config.toml
model = "image captioner"
dataset = "made-up waving flags"
train_examples = 97500
image_size = 48
crop_scale_min = 1
horizontal_flip = false
color_jitter = 0.1
tokenizer = "word"
vocab_size = 53
encoder_arch = "vit"
encoder_norm = "layernorm"
encoder_norm_position = "pre"
encoder_activation = "gelu"
encoder_mlp_ratio = 4
encoder_head_dim = 48
encoder_fused_qkv = false
encoder_bias = "all"
encoder_qk_norm = false
encoder_parallel_block = false
encoder_inner_norm = false
encoder_moe = "expert_choice"
encoder_num_experts = 8
encoder_moe_every = 2
encoder_expert_mlp_ratio = 1
encoder_experts_per_token = 2
encoder_shared_expert = false
encoder_patch_size = [8, 8]
encoder_conv_stem = false
encoder_layers = 12
encoder_width = 128
encoder_positions = "learned"
encoder_register_tokens = 4
fusion = "cross_attention"
decoder_width = 192
decoder_layers = 6
decoder_norm = "layernorm"
decoder_norm_position = "pre"
decoder_activation = "swiglu"
decoder_mlp_ratio = 4
decoder_head_dim = 48
decoder_fused_qkv = false
decoder_bias = "none"
decoder_qk_norm = true
decoder_layer_scale_init = 1.0
decoder_parallel_block = false
decoder_inner_norm = false
decoder_positions = "learned"
decoder_cross_attention_every = 1
decoder_tie_embeddings = false
residual_init = "scaled_by_depth"
optimizer = "adamw"
lr = 0.0026
beta1 = 0.8
beta2 = 0.98
eps = 1e-08
grad_clip = 1.0
steps = 15300
batch_size = 256
epochs = 40.2
lr_schedule = "linear"
final_lr_fraction = 0.1
warmup_steps = 450
weight_decay = 0.2
Rows from block 3 of the text decoder of a small image captioner, named by matrix and row number. Rows with one number belong to one neuron. Each number is 500 + 25 x the weight over its row's rms, rounded and kept within 0 to 999. All counts start at 0. Numbers have three digits each. After the name is the row's rms in percent of the matrix's.
After each neuron's rows are labels from the 100 texts, of 14848, where the neuron reaches its largest size: "fires on" is the input token at the peak. Only what is clearly more common there than usual is listed. The data: made-up waving flags.
# gate: MLP gate (decoder.blocks.3.mlp.gate.weight, 768x192), inputs 0-191
# fc1: MLP up (decoder.blocks.3.mlp.fc1.weight, 768x192), inputs 0-191
# fc2: MLP down (decoder.blocks.3.mlp.fc2.weight, 192x768, transposed), outputs 0-191

gate.663 058:478474537456470506475484507520477468505523479503519481494492471496474486519471466532458531534458482499507486508489518533525540453522488518503522495501512450575509465453503497528468487503493458533511470493460557500505515521474483460495500532502513529472506496504469448505455496491488537478506533511512536494466556493521495502508521508510488528491539524541500502513471521492474477470519522550491505490504509521513538529504472484478503494544484490520511515493485492502536517531514469503559494499482531516522503532451536484498513484484533502451482521490451444481486517483497502511
fc1.663 052:485521451484491491567514503524498459431518515521530514487461485502472522526498439490496543554509488485506505488506522501556497492513484523539539492506534528486482504543502485523516515476533535502482517471508471480503458557502474508513455499487489469499511514481487477531523495502506461466504511527512521481475540518520503504506509502512481512520496507430506521516483535525512489522519536550499469476505542520525516487474508508492484554506463503509520529521496497515491458525500450505512504475478472480517486526488491423518509462515479489472522521502499508501486499547458509538
fc2.663 058:502549475495478543512508533497539533535548529493515542540514522468505481448482524486501525498544493483563498491501499532487502527493519525460502486541478546464497503514501512475483461476524475513497492522456513470486511501507533472449463500469485492534509467496477540504494484496546496485527497509495452462468486532512502495495480508522453511484471496485492503498538510475480490524498473484583486536499513510527514486481517469528514541481483497511493463504498482480527491478500522478505536522523503498482495485546492500462457499508487519467526518485498435480528486531511517443
fires on: ","; "<end>"; "with"; "green"

gate.132 055:515486537472527510477563529487478511471511468499504517476478535516517489529530487473500542522522505503523512430469481537503455521498468532546498530514514513504518493484510484532491476501503475527476485524509454493496500512474484497457505533499582479493493500502477483532521478506512558495506498516454504460498484492520467470496467513532494535488511489489499515519529508544487481479495548510470517509530483491457500534505497480438477516492510454492499529507458501510525547540483446501493520502454533537495498511500523520485510488524473464512479488535497463456504470505493504537
fc1.132 053:502486485465467502483447525460426477506490550519508497512468515524516498519528458523515509489505499500531481487551463507481494503473477492514495487537523416533469495486460519487521516529522500503494548517489480506498477471485504528500528470525543486482480507488488475479480505489512473431472526560533493493499513548552501526539522504447492524516533498518506441478521480495488502519510490460551509474522551488521503496480521512473520495549470494515507504514497498512496512507438493522496515521508487511515520469497484555493479494518505491476503497489528469516524507506526503523
fc2.132 054:498514482505514483496454471448520503511509528505518507526507518477503498563496513476501490502512549445555468503526528473475533477480538516506487465443520534538465494469515484455496479494511475493534500515536489475557470483479489478534501483497528510484529486507518505541514490470479501486499486488537512487518499521507477506499503502464522474505458509518471519456511498520506470517546513491553480528493537559505519512524493492473521533489490496502483467456483532484504433465526485509501496499518528503487431466531463500507469510518495536461535467520524477477506515487492482490
fires on: "teal"; "<end>"; "white"; "pink"

gate.496 056:510488420508498484519447504526506518495533512476512520504428516463508453445507506497488519507482495496444478528526530517510466478519541519465522531488460524486539484463529569536517486509501543501464431494490484488501519543519483489501522525473529496465515497488483444467538496489535469487492510507509541503481438503504481542504483485529504481453503499528503487517517507520500527476507460514500497494488492488474498513497470492520510543494503482504541471504500530487486528472491516485514483549488531482491538516504525494486465467502540493493502520481518504520489523504499466516
fc1.496 056:522508558506496474540496479524500460525500480529533524512480470549500496549475474542532504496506471509504485471530462469450464484550501512550492468503509502511498474530471511524518502583503509500505438510483505533482501487501502538472483533476489477511447509522507517487479536504499424492504498470514466469486538550542486529558485535485483497507523498543473501504474477511497481524508512488493491472513480542510494477489472493559493474540510505495495491492480498493501484519492450520514501506490526473514509462489470532448486485512493494458487480499487498513506516499497497522
fc2.496 057:466465532447539478514508492542473506532487511498460483471456538506518509499495554513551502468446528521558501464521484495521537521523537504483536496469491514553526494466502501449570492549524503492510516470526486536474511489488490508485523496506501480538460484485484515510540470510504522513513450483511488475479520494496541490497474509475509489490519507535492529464512521528477526516521532473462465498508494471481503487505516520472466499474482535491528498495540477511520493486502545499487502487513528519456490511497498496453515495488476496548475454527523494518479530543493519488
fires on: ","

gate.507 058:534499508489516520472501500490479486507490497528505491524480533501511480475498491494515569528517525476511511518490537527529493486531481512473475484509484522480518470458485546520479486463515525517464440532504493501461518537499519507490526532483482527466515514500467531529455502539536506514475473526501513491530465492505451478497448501543479484527480501558506510512485487495481529475473501539511444508530435488496509550519473496528480517492464543513467440496485499465537532441511469491496482519497438517494484515498487503522489480491515519514488533509463490513508503505519481459
fc1.507 058:497497479500444552542494487533517447528515535555504505530469484518490501491536457528535492554466457493532504474498514528487500462490506474521525445505491500486481505500491521512539504516508472495488510493494489493490440496524523453466469514484490467497525506519523498478485522500523525484505508460522551516503447531475522533514521525559449516494477483538500504493518482521490533522511513486505480481499505471442489475530540520526496481503475497526533456479507514488492533470497538514522485524494537459501526500457475509477481504499465515475475533471523484483487516521539484496
fc2.507 052:503465484488510484504472485516495486473505480497508516469466475498513480486495532506513515500493503465521493501521515489462470483490511475494526485536553534494485527479498528530519523483478538494508540490499492473501517491535487462543473558456480534484494503476503525539494498503430499485506457495502489469491547493470509540477437459486463466522505526507516495525494476446502490483500497511485490538479495521513536549501509489491543475479508528506487459483559531516503458456529532526521483510505489534495469515470514536541506502480457552524541464466508524483492523514498507450
fires on: "<end>"; "at"

gate.586 062:507475541498514489483463505455498499488552510496499445531510539533500496506446566517549486538488487488454473497500502507471547487485504499498496508486496442495506491496509484480473473510522516522511475499495519511525524534485447524501506480476488477502505483520475543509502478507454505478474536473525482455511498494529483498510447482477527523529529525525527521495495521453491472448533491470505477472549479456474480531506441503518493483490512481528499524526476520490483495524520473530577492497517529495477484495517515533482504510529521467523513471523504508521499512506439498501
fc1.586 068:495519470531538494489489506487534478487453511453542510520514488486493493535512495522482504500489523471510544483498525548541489479477509463502512492501468546473522474486496442509486480477519467500495512519492507502502482532491478488505542528470522522507562470477502486491476500522525557504470524493497475528562479465445515457468530479506463517481482536464508538528464515535504515467504513528470479506481523520501526503519496490511513520426511508489524498497502507475513502463544531502522493466481507512507509512551481470533494434483463473495514509478464505498484456515486515478
fc2.586 068:495462541556492463515500508459499489507498527511524510480484488491504503487491463507490489517517490513500514507503492534522529484525487473499501539468485505537499470490539516442469481503499502491495425515485540509451517532485531481498543492542552555494494498495511486499501520495546516491483494499481533489489473461512560487505492535502520513477494494521527513489485524480491530494467463518499483460502542462514518443500487517454496485516507518511494510488468512524469514552505506534505542537471533558518507445469502507501462503458515495461469490497483469511474483478537444503
fires on: "with"; "and"; "a"

gate.182 198:495455504493535481493499482480517525472474503531565492509514452480508497472478502508509540495540493499466573486513504524527513477512458488491548500491444461501512480535467498500515507488495536500497504517533486468498462512459521436510550514524468482464510488554511523522515533499493523488483471468523531509479486505520496481458528468492524472494472536469520483518494503477517553470530500512489535505483468485499522501512500496494509511539453522516533487476527487481475514447527511495505464431481483517524486527511519516501470495514468522514492520541527511533486462505524509516
fc1.182 201:488527533534522507488501519412546493508545519488477521530485536551452537499539517477520473532485469491496467507487525519485504504483465525476484486497486557511519518485518533464466524503510507473499531470478475514539512474505526486497477490490518503521511466505479507471481485521534508517490513435468497529493546538463505455483469494510500514514506501501490519505462471512494490508493499481485512488459510489505483518544467527517493497470500473477458548531461552482470458499470506501483490519518550527520444511533451515480469496524519503501462493490499518525513484499524486515
fc2.182 190:479485553504523499479507492482512480534490491479518484455524499509487488502497493515476513496481493496510475511489522477521546545494486499506475566507505524544549462490497518532473471471520524515521500510506488548478505463454456563471482523476533512489486517497500525480481492467476547507496499519493472550508523502504498512498509540487484552487498455507445507489522537539514453534451495502476499489479518516526518494488475495495451530536495530492498460456502459523476506515459470480512525518489487530466485519476480507495520501479510514451499473501499442478493505468489539557
fires on: "with"

gate.283 046:499460511488483484479513526536528500507467491485511481542468480516451467472514495506515517527467535523471486504529513520458480518494502557488473538465530460511541454516526497507477469513517497535514459479452499518536523511506500518464482508529522515476489478494467543508475509473516557501496486505461474521509492484526483511509470512548541517471490486486530477496539495514483517468514485472491511487469481487461505515526476500480490492489544473504570534526506501493518534491502508510521485552462528431508531495449495507477508532522519520469528476469501467531475496528500514509
fc1.283 048:485492521488550493472506520442502542449493475511489486504552511522506475488531492491490545481508512537471490486520479482546490445528485566512489504516505471509514511513495541512482488505504509464510487501413480503483461518495487534536522528535445520494488501485469504500450522506481495518506524460517501480567497515514457500503521515543466512521572475544482529524511504513489498518469507537477479521496473522516462514513472492536506480472473494487481474485506508504551542509469473493509503553484480509482512499516465522516478504509518522468499504494509509495498510466513535500
fc2.283 049:473442473526468496489511549480435502496513501515462493470473463494502476457507509531446473479537526526460510529486478471477468521543490482507532523496503488488511495487497489492528503501524517482491429498480474487471490506489468425531465496485492491504515549512479508575506558517492461498505512495510498468462478511517513500493516522529503477507543504522516470509498493541509529510549537520517523474492516487563470511472501512470504521494478460505542540496498501502532508503546509510518477485491494462471502511492532504516536480509506481473516509502532505518520514490500545487
fires on: "with"

gate.21 127:533485498491532429479538492494534454564494521477534494497493490485536490484505515487518514494524482465503541518497519515474506542480486472479512532497465472447506519519500460499499493482466484506497479472510519487503504522509480490482541460484489492447500512513493540472514498532442565460525507509432510529485471488495512500508499504495483500542510500489490443476472489510488546494514480477515522492487491495464494542559531513466501496494484533504482485505503494506500482484567520500463471454566522517527501537510509502508512493507488489519459527529480518517468462497490516484
fc1.21 100:501484526500513441472479497540495510526546526494563472478466486480556505501516459510549511479519483487515507496510486466468485517517515492483518482526513530502491500532503481531483497482503491526474470504478476522461486502503450479499541449472508522438472485501507489500513502501444482447507567515467503524476472507517494545534499505485486489458501479504480536495503518485470485500456500480543528526540471500448498523529514508482492483533501516480515465511477500482516511547583496483476485472550510464500503474493504506511516467498492498514503534519511495521485488532475476520
fc2.21 115:516511510488486566491493488516484485511463515522491474565494522499486522518482566492466477483471497541519497498481520507496487493492499519491463473530506487511436498449481490455491498536534470521524498515520516503496511485492513477509505514522501517499511519452506515464519458510560514488511480462529444465510511481530488497495490512479547516486478522501498487517505509516533441543488505496546501503521499490521491457489508472511534502503482461514495478543494455495481504500461493500513514512495456473538517486504545523529489521507511491516544485482417531472534532507490439482
fires on: "teal"; "brown"; "grey"; "blue"

gate.158 061:538516479463550527479477496479487515487503468499514467500512487471497495509492488533536452469486506443498447513486498526475520539477486488497515467516517486467516476502500479489513462522500519512501492587496496499505493492471499538468481524532513492473489490531466591470448505510506487516509505468539458491507543483545505494528478486502491497528528482494472543539510495507480496485507447532513492487546482476498491529471454509484511467496500466510522502516462479518447556526520511484532511519502536497490472500502504460515524506527523494511505518501484517516512526515486537548
fc1.158 055:510503448497509487572487499517519508509492483480472467486505515500500477501477539458492480520506538528505420476472544512532537510484523471505518449481529517491472532512524529457473522485488514512499477507495487473484496508496496494497494486505542504516516501473487510475556510504516523511539485448543520460504517490477526505498493529504441456490487491462483558485479514501509479499527475523459492520528519520481488490509517484484491548452524534483504479484542491507510523454502518502496463522501540531477465506494425522554502506471490488503500501479494533461499481524518471518
fc2.158 060:506457489480506538520493512545502480446486516498506489467481518485508487488538526502482493510487512497478497514506496518531496453515490521516542504577491496532485484461502543460484507488445488521540513480534485516493470519480479509482538513532495481488495492497479481453524517508473502467491528481529493451478502489503538481499494436514543465454508532483506485516502488479483518497488529479502478501527581430487494539542518482487483523509459522504517490471561529474480530520487498489504479475514480498495475469508518517488498480500467494577482525507492495524513540490508481486
fires on: "with"; "many"; "three"